Weights of a small image classifier: activation silu, batches of 256.
Rows from block 3 of a small image classifier, named by matrix and row number. Rows with one number belong to one neuron. Each number is 50 + 12 x the weight over its row's rms, rounded and kept within 0 to 99. All counts start at 0.
Before each neuron's rows are labels from the 100 images, of 14848, where the neuron reaches its highest value: "colour at peak" is the nearest of a few named colours to the mean colour under the peak. Only what is clearly more common there than usual is listed. The data: rendered scenes of toy objects such as cars, trees, mugs and chairs. In brackets: how many of the 100, against the usual share in percent.
# fc1: MLP up (model.blocks.3.mlp.fc1.weight, 1024x256), inputs 0-85
# fc2: MLP down (model.blocks.3.mlp.fc2.weight, 256x1024, transposed), outputs 0-85

colour at peak: black (41 vs 8.1)
fc1.473:60 72 57 35 42 61 43 70 43 50 42 75 47 45 44 31 38 36 51 49 76 58 55 65 82 51 54 39 50 59 48 57 43 71 44 40 34 35 52 37 48 37 49 42 57 50 57 43 40 39 27 41 28 78 38 44 39 54 57 63 44 61 70 56 46 47 32 51 79 67 42 55 61 32 45 55 45 44 49 48 33 60 47 62 56 26
fc2.473:49 39 61 45 70 43 58 30 50 44 36 47 46 51 76 52 34 51 59 63 35 37 49 58 55 56 53 59 44 53 49 63 59 20 65 74 46 65 47 68 78 67 65 36 50 47 60 55 53 58 54 36 47 36 63 55 61 37 43 44 54 46 33 44 58 31 62 60 52 24 45 67 25 82 60 46 62 55 47 50 44 51 52 46 37 68

colour at peak: red (28 vs 2.2)
fc1.178:51 55 40 36 51 67 61 57 57 54 56 50 33 61 56 54 53 49 57 69 42 55 58 41 52 51 43 47 65 39 36 53 52 73 58 53 53 48 51 55 78 42 46 36 69 31 41 48 45 49 39 44 67 48 62 55 42 58 68 56 56 39 32 45 35 63 57 90 43 42 21 42 51 57 40 17 34 31 75 47 50 39 36 35 34 39
fc2.178:36 57 42 59 52 50 45 56 62 71 40 35 65 40 62 48 48 62 49 38 44 61 74 57 41 43 29 48 30 69 50 50 46 34 62 45 52 52 60 50 41 59 53 59 47 44 47 51 27 43 65 32 59 38 39 52 52 50 35 37 52 21 51 53 41 45 67 46 50 66 75 53 39 48 54 28 41 48 54 47 40 51 44 16 58 47

colour at peak: green (34 vs 6)
fc1.197:66 42 55 41 49 50 51 42 48 57 72 29 59 60 57 60 50 62 38 43 39 39 54 42 51 77 64 63 37 41 51 32 34 40 35 53 53 36 32 34 48 78 51 60 33 43 43 55 29 63 51 56 58 44 72 54 35 62 72 40 58 47 45 52 60 50 42 55 57 56 25 39 28 53 66 43 40 55 51 31 47 30 34 30 29 56
fc2.197:49 49 57 45 38 59 56 49 47 42 54 44 46 58 64 60 30 44 37 27 41 49 25 44 46 64 52 57 49 37 32 48 54 30 43 53 33 54 68 38 42 17 70 63 47 57 39 49 60 50 69 56 57 58 52 38 64 79 49 36 37 44 53 51 46 37 59 55 52 55 24 64 62 36 57 42 50 42 54 58 42 54 28 37 49 65

colour at peak: white (32 vs 8.6)
fc1.717:49 57 44 47 53 54 55 51 50 48 34 44 33 54 64 35 63 58 62 55 57 63 51 21 53 56 58 60 44 33 30 35 42 64 65 54 25 58 47 39 63 59 42 44 53 20 58 60 33 32 06 33 70 75 70 66 45 76 61 55 64 33 26 56 46 54 52 76 59 54 65 45 42 54 41 45 56 52 43 52 44 47 54 48 53 31
fc2.717:30 37 74 51 60 56 29 29 46 67 73 55 51 65 41 45 61 50 37 53 44 56 63 65 56 40 58 46 43 50 49 58 46 39 65 56 48 50 53 56 61 53 64 58 57 51 73 42 46 73 51 48 50 35 59 56 58 36 45 55 46 47 57 51 69 53 56 68 40 48 48 54 41 49 38 58 51 46 55 63 26 31 52 30 72 48

colour at peak: red (32 vs 2.2)
fc1.236:53 53 46 43 57 58 41 55 54 63 52 48 37 47 66 45 50 62 60 46 46 63 55 43 55 50 50 47 59 46 38 46 50 58 52 51 41 43 53 49 63 51 43 55 47 24 70 37 43 53 40 19 71 56 63 41 52 50 78 42 57 62 36 40 43 61 49 96 54 51 24 46 60 45 37 49 35 35 48 41 65 33 43 38 47 56
fc2.236:33 56 73 59 57 45 42 25 49 62 32 34 57 58 47 40 36 59 32 20 55 35 69 62 42 54 36 63 59 56 59 60 52 41 53 33 50 50 70 50 49 57 63 60 46 33 54 57 53 19 41 50 56 47 32 46 53 70 45 56 43 23 40 75 44 45 43 42 62 48 45 43 45 55 36 33 50 21 44 58 47 40 34 29 64 48

colour at peak: blue (26 vs 4.2)
fc1.645:59 37 57 40 37 51 53 45 46 40 65 49 47 56 68 61 52 67 57 42 52 39 44 30 62 67 52 66 30 48 37 39 45 54 58 63 46 63 52 30 48 84 55 42 31 24 56 64 42 42 40 46 58 60 61 43 47 42 70 52 46 59 49 86 58 63 46 39 63 53 36 46 52 49 47 53 38 59 60 41 59 46 35 59 56 49
fc2.645:83 48 65 50 62 66 53 33 57 40 37 26 68 27 56 36 46 50 71 33 53 52 40 42 45 53 39 61 62 29 29 41 41 60 44 63 29 57 35 44 51 32 75 73 55 53 62 60 50 53 53 72 35 65 47 45 63 69 36 40 65 49 36 60 47 68 63 32 40 54 38 66 62 41 29 44 40 38 41 56 52 39 41 55 44 46

colour at peak: green (32 vs 6)
fc1.194:64 51 61 42 34 35 34 54 48 31 49 64 32 47 52 43 47 71 66 63 73 42 42 56 55 43 41 57 56 40 50 56 59 58 67 43 43 55 31 47 48 51 57 43 45 55 44 56 43 39 74 50 45 77 37 73 50 65 40 65 54 57 55 43 43 51 40 47 57 24 47 30 58 56 61 49 54 47 54 55 63 60 31 33 46 51
fc2.194:31 59 54 37 61 65 75 53 49 60 54 43 59 48 39 50 52 56 46 59 47 51 65 38 51 52 45 48 26 47 57 57 41 63 48 67 58 37 37 51 61 48 44 47 57 58 56 63 44 42 21 48 64 39 59 45 51 42 55 49 44 57 51 46 52 54 50 58 73 61 51 53 46 33 30 30 51 40 49 43 52 72 47 56 61 54

colour at peak: pink (30 vs 12.7)
fc1.57:48 57 51 63 54 44 43 53 54 44 42 59 56 48 54 64 40 67 39 49 70 47 63 48 61 47 42 34 28 52 54 59 77 31 52 54 55 71 54 48 51 49 62 47 76 61 59 57 65 56 51 63 43 64 36 37 62 53 29 54 48 41 58 30 41 36 55 22 68 47 51 72 38 47 50 62 67 36 49 39 36 50 48 58 44 62
fc2.57:58 52 45 66 57 51 52 64 40 50 36 52 39 33 60 54 54 59 48 42 49 64 44 51 31 48 56 58 59 59 44 37 33 60 27 59 66 53 55 73 31 61 40 43 47 54 41 51 46 43 62 69 55 49 76 49 58 57 50 62 39 59 54 30 58 64 22 39 54 78 66 69 63 36 56 49 46 59 36 48 60 50 56 28 50 68

colour at peak: green (34 vs 6); black (28 vs 8.1)
fc1.142:65 45 58 40 36 53 60 52 29 63 54 37 25 56 30 55 41 62 55 34 61 43 45 37 43 52 58 59 55 59 54 48 45 55 46 48 62 39 43 42 24 46 44 56 56 52 18 66 37 46 64 67 48 42 50 60 30 63 77 73 52 71 53 40 58 45 31 65 73 44 56 20 65 37 61 52 52 50 38 58 58 49 39 45 57 44
fc2.142:76 60 71 55 59 34 38 41 57 58 44 51 68 51 63 64 45 58 28 49 43 65 62 56 68 48 51 36 58 51 50 35 62 51 68 62 43 50 47 53 58 32 58 41 37 54 61 58 41 51 49 39 29 37 46 39 73 23 24 39 42 46 51 42 38 36 58 52 67 38 54 66 61 31 41 76 68 52 46 61 50 36 54 73 55 45

colour at peak: white (62 vs 8.6)
fc1.618:60 39 61 46 56 37 37 44 59 63 38 20 62 40 48 32 47 49 34 27 55 59 44 47 59 50 65 53 62 45 63 39 46 55 38 40 82 64 58 41 29 55 41 56 47 48 54 64 46 43 37 57 56 49 38 36 33 53 49 56 50 45 36 49 45 50 44 42 50 49 66 69 40 50 71 53 45 34 59 33 32 28 42 45 48 41
fc2.618:69 43 53 33 31 61 51 43 37 53 69 31 44 57 62 63 51 29 54 35 51 42 37 47 42 64 40 49 42 58 40 45 30 37 53 41 38 61 62 43 23 49 50 75 47 52 50 41 48 58 63 44 71 61 68 64 41 76 73 35 58 44 49 61 41 60 30 56 56 43 59 28 48 57 57 41 31 29 51 59 69 43 48 39 46 47

colour at peak: green (61 vs 6)
fc1.196:68 34 67 45 47 47 53 43 54 64 53 50 63 48 67 38 47 69 42 32 32 30 55 46 63 74 72 65 40 39 63 36 21 34 49 56 43 39 43 26 61 73 51 50 44 50 33 52 28 68 44 55 65 50 75 49 47 43 55 32 51 67 66 55 65 51 53 66 49 59 44 46 50 53 48 50 43 55 56 32 40 37 37 24 27 59
fc2.196:38 33 50 33 37 53 40 45 50 50 68 75 50 61 64 58 38 51 36 22 38 41 49 54 44 44 53 58 61 46 45 42 56 38 38 46 39 46 55 42 49 34 49 72 54 54 33 55 68 35 66 42 60 52 52 38 56 67 53 29 51 55 69 47 41 47 72 45 36 61 26 55 49 46 51 39 39 49 61 65 31 50 41 56 41 72

colour at peak: brown (61 vs 25)
fc1.486:51 50 43 50 50 65 46 39 50 45 47 60 59 34 54 36 55 51 66 58 76 48 43 56 51 62 53 49 28 45 38 59 50 68 47 53 57 40 56 41 61 61 49 31 38 33 45 63 53 34 25 64 70 55 41 71 39 67 45 63 70 45 37 65 56 49 57 63 50 38 57 34 66 71 47 64 34 45 55 28 36 52 57 63 57 42
fc2.486:39 59 55 51 64 41 40 42 50 67 65 51 52 52 50 52 60 45 66 47 51 49 54 58 49 41 59 52 56 54 34 55 48 28 48 65 60 56 61 59 54 49 60 49 37 50 46 51 47 77 64 42 72 42 56 47 65 23 39 35 48 51 52 40 60 52 62 52 31 66 37 51 49 56 44 56 57 59 48 46 52 47 46 58 74 43

colour at peak: white (71 vs 8.6)
fc1.510:54 35 57 63 62 49 58 50 47 42 41 50 48 60 51 44 54 50 43 24 48 52 52 55 51 49 85 53 63 34 46 17 41 49 40 46 60 46 36 48 49 49 33 64 55 63 43 74 46 45 46 67 49 39 59 21 50 63 41 53 51 53 45 51 55 51 44 49 62 58 42 68 38 56 48 58 73 39 48 61 38 56 34 53 68 61
fc2.510:58 56 61 29 32 44 67 54 28 57 44 28 27 66 45 56 53 41 42 50 40 37 51 30 46 44 49 43 56 43 39 50 23 63 56 65 47 48 18 49 51 58 42 52 51 63 46 56 43 53 41 48 67 61 62 55 55 27 77 54 44 52 59 67 66 58 42 53 59 56 54 48 30 52 44 52 36 44 56 47 49 70 53 55 49 45

colour at peak: blue (43 vs 4.2)
fc1.147:47 59 42 52 67 53 72 55 24 52 41 34 49 58 36 55 53 62 53 65 57 70 56 57 67 69 67 42 47 66 52 50 28 58 34 75 36 56 65 53 54 64 43 47 58 39 65 41 52 31 47 46 65 60 36 47 52 50 52 66 40 43 56 30 50 48 60 57 52 55 47 51 55 50 54 27 40 65 39 62 66 49 41 52 57 24
fc2.147:61 56 62 53 60 62 36 44 52 32 64 55 61 51 54 26 39 52 37 52 63 40 57 31 45 46 56 38 36 52 50 60 56 27 58 46 47 47 64 44 46 51 56 38 39 47 72 59 41 31 58 68 45 37 41 55 50 50 42 58 43 46 59 44 50 51 40 62 33 43 50 64 44 44 48 67 45 11 68 32 28 44 50 52 65 51

colour at peak: black (64 vs 8.1)
fc1.376:54 64 49 53 66 57 57 57 53 52 59 46 48 47 58 36 41 57 52 32 52 58 38 41 49 59 48 41 44 59 62 54 31 44 53 30 81 36 42 32 60 66 53 53 44 44 58 80 45 49 46 45 29 50 29 44 41 78 42 42 46 65 29 52 41 45 55 35 45 58 65 52 56 62 47 38 53 46 54 36 30 49 44 78 53 35
fc2.376:49 70 57 48 43 37 42 53 46 39 42 74 63 59 55 36 61 71 29 77 50 42 60 48 57 33 59 62 60 50 66 49 49 33 64 53 53 45 66 33 50 28 45 41 28 53 40 39 44 70 37 49 44 69 68 48 37 52 59 67 53 42 64 60 60 62 44 68 59 47 35 46 48 53 62 60 42 56 58 60 59 46 58 31 38 59

colour at peak: black (40 vs 8.1)
fc1.684:55 94 51 37 50 50 25 51 62 55 61 61 57 46 56 44 55 41 35 48 57 56 45 62 53 53 67 36 46 56 42 47 33 64 57 41 47 36 46 31 52 54 52 67 45 52 42 43 44 68 52 80 39 57 49 21 42 58 45 61 53 40 54 51 58 51 43 41 45 67 40 24 62 39 39 53 71 40 36 61 43 45 41 39 61 56
fc2.684:52 28 60 72 47 31 79 53 36 54 58 51 36 52 59 60 56 50 53 80 42 31 53 48 55 50 46 50 55 48 47 59 55 49 57 48 52 50 53 70 49 37 66 40 40 46 32 41 50 57 33 27 65 40 43 64 56 57 50 56 45 67 22 51 43 65 51 79 64 44 68 66 63 46 32 34 56 53 35 44 62 56 60 61 57 60

colour at peak: grey (54 vs 23.5)
fc1.391:59 40 37 50 59 77 47 62 36 53 41 66 43 43 59 56 56 35 74 57 44 70 51 35 35 66 52 55 69 48 47 53 50 55 68 44 47 32 46 69 60 38 48 42 48 65 66 66 60 35 51 33 72 49 59 55 66 49 48 60 38 56 31 38 31 45 48 44 59 58 60 51 65 43 49 42 62 67 25 49 32 61 59 33 49 65
fc2.391:31 52 61 65 49 59 62 39 45 62 43 61 43 46 70 53 40 43 45 47 52 58 75 51 59 31 53 48 20 57 68 39 59 58 52 44 42 41 57 57 44 48 25 60 28 41 45 21 58 71 44 42 31 49 43 51 50 54 57 56 41 59 44 43 59 55 42 53 58 49 54 61 35 41 64 50 36 43 53 69 36 46 53 36 35 46

colour at peak: cyan (26 vs 3.9)
fc1.669:53 39 56 64 41 49 44 46 33 52 64 46 50 60 51 54 56 58 62 50 33 18 43 44 56 58 77 58 39 44 49 52 44 37 42 62 37 34 40 54 54 66 49 49 43 58 68 43 45 47 46 54 25 41 64 69 59 46 41 42 56 53 25 52 64 40 54 48 33 46 27 55 42 80 52 79 72 52 61 52 53 30 29 51 42 56
fc2.669:56 60 50 34 59 67 24 60 63 57 47 48 49 50 42 73 21 61 70 47 43 70 31 71 40 46 33 56 50 63 38 78 67 45 51 49 24 43 68 37 37 23 55 41 42 48 20 35 59 40 63 41 52 42 58 40 57 63 43 56 43 44 60 71 54 52 40 59 46 55 32 50 71 32 63 57 44 37 54 52 50 56 40 46 60 38

colour at peak: brown (67 vs 25)
fc1.277:56 35 55 38 60 60 57 52 33 41 59 32 47 57 55 70 42 74 55 46 36 19 44 39 50 63 60 51 51 56 34 27 28 52 58 49 40 46 33 51 18 73 63 48 25 49 64 54 37 28 41 57 42 48 59 36 65 42 54 56 56 58 52 47 39 44 39 44 38 65 40 40 40 57 43 53 35 57 56 58 48 31 44 33 44 36
fc2.277:72 60 58 55 58 58 35 45 53 51 50 44 51 53 63 48 55 53 39 66 51 41 51 58 42 46 59 66 36 74 32 51 59 35 64 47 53 71 73 52 31 54 47 46 43 63 37 49 35 69 26 42 48 63 59 45 39 53 52 66 62 21 66 69 63 74 38 47 55 50 34 60 54 45 59 50 21 51 61 63 54 41 55 50 35 47

colour at peak: black (28 vs 8.1)
fc1.328:63 68 56 32 61 51 40 54 46 56 53 71 41 42 80 51 26 73 49 50 48 54 29 58 52 52 65 35 47 61 53 53 43 54 53 45 46 47 59 51 53 47 66 24 55 50 50 46 34 61 49 26 57 52 56 43 61 23 42 57 43 47 54 70 50 57 61 53 52 32 28 65 62 36 59 59 41 49 59 43 54 45 45 69 64 59
fc2.328:69 69 55 33 47 39 59 51 31 36 44 62 53 54 61 34 56 42 64 49 62 54 39 26 45 65 47 48 49 51 60 59 55 24 63 46 53 59 61 46 53 38 42 58 51 49 44 39 35 51 58 38 62 65 44 70 33 66 49 55 49 54 58 46 40 59 42 61 68 25 48 57 53 49 52 31 49 33 54 56 45 67 38 44 46 57

colour at peak: blue (32 vs 4.2)
fc1.362:38 52 58 53 48 61 76 24 45 47 53 65 58 45 40 34 60 57 62 50 63 65 55 56 48 50 88 51 58 61 36 42 55 34 22 72 39 53 59 54 61 61 34 58 47 53 49 46 43 34 49 33 48 47 55 52 59 47 44 66 57 43 42 52 51 41 79 69 44 61 52 33 45 54 34 63 51 48 34 52 48 51 46 59 57 37
fc2.362:55 54 58 53 65 58 36 37 42 56 59 61 40 69 53 29 54 45 34 60 57 45 44 41 40 51 55 47 61 48 50 57 55 27 58 58 43 50 74 54 59 59 44 46 64 39 56 63 56 41 41 65 61 40 26 43 60 42 43 63 48 49 54 43 48 55 31 61 58 52 28 64 44 40 49 50 51 29 57 38 41 42 21 46 79 50

colour at peak: black (34 vs 8.1)
fc1.51:69 63 60 20 56 32 71 42 46 48 57 33 50 42 72 48 30 47 62 35 50 65 49 42 56 66 60 32 26 52 50 50 56 62 54 46 61 62 57 37 49 70 63 39 47 46 57 64 24 62 57 32 63 54 60 36 52 53 62 61 40 45 50 80 60 50 25 58 58 40 47 65 62 43 47 37 44 61 34 39 60 54 40 54 63 42
fc2.51:78 57 62 36 42 72 64 66 46 33 68 35 47 69 42 63 49 32 44 72 58 47 59 45 55 65 30 48 27 48 45 54 66 38 41 45 66 51 73 57 49 53 69 36 63 42 69 38 44 39 53 43 59 61 44 60 58 64 66 46 27 46 48 60 48 29 46 45 38 43 60 43 50 51 64 53 62 22 39 48 59 61 38 43 68 61

colour at peak: blue (53 vs 4.2)
fc1.751:58 44 69 58 38 65 51 48 57 27 58 40 17 50 43 53 47 64 63 57 47 40 52 57 30 69 53 55 56 60 38 42 60 64 33 37 39 50 41 55 46 46 57 53 68 30 47 59 47 43 60 70 65 57 54 65 56 61 44 38 51 63 42 49 21 43 33 56 37 38 58 55 59 60 51 47 63 59 43 50 31 64 38 33 58 60
fc2.751:18 62 36 44 59 47 48 45 50 39 56 57 58 49 43 29 67 23 51 50 61 54 43 43 76 49 40 33 50 40 65 69 42 23 45 53 51 40 55 42 52 88 57 44 59 45 59 53 59 49 63 38 36 49 68 55 45 54 61 56 61 44 50 55 82 34 53 35 68 35 52 45 47 43 57 63 53 48 41 44 51 63 39 32 66 51

colour at peak: grey (72 vs 23.5)
fc1.423:49 49 39 46 65 47 29 64 41 57 32 47 53 30 45 43 54 70 52 57 57 53 63 59 55 46 39 57 58 67 45 55 23 60 47 39 56 59 46 49 57 37 53 65 24 31 61 39 43 44 50 45 53 80 48 42 52 38 57 63 68 42 60 62 40 37 66 53 75 46 47 79 61 27 49 48 35 40 42 32 49 30 48 57 52 45
fc2.423:41 51 80 63 62 37 51 38 46 31 29 52 55 58 43 40 35 42 62 23 52 53 62 47 33 48 54 64 54 53 35 52 58 47 42 71 44 52 57 56 49 54 58 55 43 51 55 49 67 27 37 67 59 32 43 47 50 61 40 43 49 44 28 62 41 49 43 49 34 56 63 61 58 45 60 46 56 48 51 61 57 37 54 35 73 61

colour at peak: green (30 vs 6)
fc1.758:57 56 61 64 48 43 53 45 53 52 40 39 39 41 55 43 50 63 47 53 40 50 46 67 46 49 52 67 61 19 53 50 44 10 41 49 51 42 61 35 72 44 55 56 54 40 28 41 46 82 46 37 50 56 43 58 52 66 51 32 44 56 44 57 58 46 49 56 41 41 61 29 57 45 59 44 70 40 54 58 19 53 41 36 36 72
fc2.758:64 59 40 28 49 58 34 51 55 52 49 51 63 75 44 80 55 46 39 39 52 46 49 52 52 55 57 44 37 73 48 44 54 70 32 55 51 47 32 61 31 48 53 63 60 59 65 51 45 48 44 56 44 72 53 50 47 45 56 72 52 43 61 52 51 49 38 28 43 58 38 53 34 60 43 68 28 53 51 48 58 54 55 51 43 32

colour at peak: red (39 vs 2.2); orange (28 vs 1.8)
fc1.211:54 47 64 67 48 58 58 53 26 64 50 44 54 38 54 50 25 40 57 33 52 56 48 58 63 44 34 50 61 45 38 45 43 39 47 60 51 52 82 48 45 35 55 40 50 52 35 41 41 59 65 46 35 40 50 51 51 49 49 57 48 43 56 37 73 49 59 70 36 42 51 65 68 56 77 68 51 24 64 43 47 43 35 43 63 48
fc2.211:64 44 27 50 54 61 70 58 55 65 52 69 47 30 46 55 76 54 45 62 46 53 52 47 55 52 65 44 25 58 48 59 37 39 38 47 29 58 27 59 45 58 51 56 42 68 67 62 58 34 42 34 71 37 54 49 44 61 58 57 49 47 39 48 46 55 39 48 75 53 66 46 52 40 46 41 46 70 31 65 41 36 73 43 60 37

colour at peak: orange (28 vs 1.8)
fc1.363:71 34 60 40 30 55 77 43 42 50 59 53 60 46 69 60 56 50 48 36 59 47 53 59 78 54 66 52 43 49 60 32 50 50 50 40 50 54 32 55 45 58 41 41 49 56 52 56 43 50 29 43 80 63 60 57 31 31 65 57 59 65 53 56 44 58 57 51 52 51 63 35 51 71 42 60 54 53 49 46 57 56 38 58 54 31
fc2.363:47 36 38 52 41 35 42 56 44 48 70 58 52 57 27 58 49 33 60 25 49 49 34 50 55 59 65 50 72 41 33 47 70 43 26 51 51 37 48 49 46 31 56 60 58 47 38 24 51 51 95 43 43 39 33 80 50 65 56 43 62 72 51 52 42 46 55 44 48 49 46 41 61 53 50 44 54 45 40 41 65 40 42 29 41 54

colour at peak: brown (52 vs 25)
fc1.680:56 44 64 54 57 46 55 67 56 50 43 63 63 68 41 58 63 59 47 42 62 34 74 43 69 52 48 56 43 38 60 35 32 48 29 51 53 21 70 37 33 59 30 45 34 42 38 52 30 56 36 39 42 55 60 45 63 35 48 55 42 52 54 51 32 59 45 53 56 68 33 47 51 45 53 60 53 63 26 23 59 38 34 37 66 33
fc2.680:72 60 53 63 41 58 49 52 65 48 62 24 43 41 51 46 49 36 60 57 49 50 30 58 53 37 26 59 34 55 29 46 84 62 38 22 40 72 61 54 51 52 68 63 59 45 55 45 59 54 66 41 29 53 22 59 50 71 34 40 47 44 60 49 48 30 61 23 23 42 40 51 64 42 46 57 42 36 63 50 59 42 47 43 48 72

colour at peak: green (33 vs 6)
fc1.284:54 43 48 54 52 70 65 52 62 50 34 52 30 43 33 61 26 69 46 46 69 43 55 55 57 39 43 53 54 37 53 49 42 52 17 40 53 28 41 34 60 49 50 71 58 40 36 54 32 47 39 54 45 39 53 35 44 60 69 56 38 82 48 45 42 35 43 59 43 81 52 49 34 38 63 41 52 49 52 36 41 50 46 60 52 48
fc2.284:61 55 61 41 50 47 32 49 32 51 39 55 63 51 46 44 60 50 76 60 55 79 39 57 25 61 56 59 65 68 49 33 55 50 51 49 43 59 38 70 27 54 61 43 37 45 52 32 60 69 52 72 50 58 50 51 35 43 53 65 64 54 39 51 60 61 41 39 51 52 32 59 62 56 40 61 49 66 51 62 53 52 35 47 51 28

colour at peak: green (47 vs 6)
fc1.100:62 48 66 35 48 49 38 35 38 39 60 53 48 50 64 56 49 54 44 47 40 42 45 41 75 55 64 53 49 61 54 35 66 38 51 55 45 54 36 43 52 53 83 42 68 57 39 45 50 66 61 51 50 51 61 42 79 23 29 53 44 46 65 58 49 30 61 44 34 38 27 61 40 51 42 61 36 74 56 43 43 29 44 52 35 60
fc2.100:61 54 46 58 54 63 50 57 58 56 48 60 70 53 41 38 34 63 36 51 42 59 44 56 59 67 39 48 52 45 66 53 60 45 30 34 53 48 53 51 49 54 32 38 56 38 34 35 30 55 52 63 37 31 50 63 19 64 59 57 69 54 52 27 65 59 38 69 59 61 39 37 74 51 47 45 52 46 22 35 65 53 39 44 61 45

colour at peak: purple (57 vs 2.9)
fc1.235:55 66 57 27 54 49 55 60 55 32 59 23 46 50 77 58 55 46 25 64 61 36 49 55 57 60 39 35 46 38 52 49 44 35 35 73 43 54 56 44 47 57 55 55 38 56 55 48 36 50 65 52 53 71 43 50 35 61 56 53 45 37 51 34 59 56 71 42 49 40 44 53 43 55 61 53 61 45 58 57 45 53 41 23 41 42
fc2.235:62 49 44 50 63 58 56 45 52 71 58 31 31 54 50 48 62 44 33 44 24 42 31 58 49 63 56 41 21 56 27 57 42 44 48 52 26 52 51 74 52 54 62 64 44 60 60 42 48 36 64 38 46 24 60 61 50 57 67 46 46 37 49 55 48 39 41 40 59 49 42 53 58 64 41 34 48 60 30 55 36 46 58 34 46 57

colour at peak: red (28 vs 2.2)
fc1.743:52 62 44 53 57 73 45 51 60 51 67 46 64 70 70 38 55 51 52 45 62 60 26 49 46 61 48 50 63 39 43 58 46 62 49 39 49 36 46 39 70 59 57 31 49 61 54 39 40 34 51 30 73 33 55 46 57 62 53 31 64 53 24 44 52 66 48 62 56 54 21 37 51 51 34 28 47 19 72 37 57 54 34 54 40 65
fc2.743:31 39 45 61 49 45 29 42 55 44 50 30 51 56 60 44 21 44 38 16 36 62 75 77 36 60 33 64 49 55 42 59 49 26 60 43 45 59 50 44 40 36 55 64 42 31 42 69 45 38 70 40 39 51 40 44 53 53 64 57 46 34 35 53 40 42 49 58 56 69 81 51 38 42 57 40 35 57 44 54 30 46 43 06 53 59

colour at peak: pink (33 vs 12.7)
fc1.124:62 35 52 50 26 36 67 60 33 44 74 51 61 62 56 51 57 41 48 36 55 57 54 51 83 56 62 43 58 72 67 26 57 67 53 49 55 52 37 56 23 60 38 55 19 51 69 55 43 46 58 64 72 60 62 58 40 54 57 64 58 57 45 43 43 59 45 61 61 49 51 38 64 72 49 63 56 54 41 47 52 42 42 56 62 13
fc2.124:45 38 49 41 48 44 46 59 48 53 60 55 61 56 27 68 43 39 49 24 52 45 38 58 54 63 54 49 62 57 35 44 75 46 21 62 51 43 52 57 47 42 59 54 62 49 43 33 54 47 63 47 45 38 36 64 54 54 56 47 55 85 56 46 31 43 51 41 40 57 44 55 69 52 53 57 41 46 41 47 58 44 49 23 44 48

colour at peak: blue (27 vs 4.2)
fc1.563:57 51 54 46 64 51 83 40 57 83 59 35 68 41 44 38 52 60 39 39 55 60 48 55 53 61 54 55 34 60 42 39 59 39 44 55 74 41 63 60 45 68 54 65 51 38 54 41 39 62 38 62 59 53 50 55 29 49 63 46 45 39 52 48 45 52 38 54 59 42 46 46 53 55 51 31 50 40 57 35 49 67 34 45 45 70
fc2.563:42 45 47 49 42 37 47 42 32 31 42 56 52 66 61 71 42 57 56 40 46 45 32 26 45 76 45 52 57 60 48 56 54 49 49 60 47 65 56 53 50 39 55 45 42 80 38 38 63 32 43 65 46 47 56 38 52 52 48 54 45 29 62 47 65 42 50 81 49 65 58 61 53 46 70 35 35 51 39 49 62 32 66 53 45 53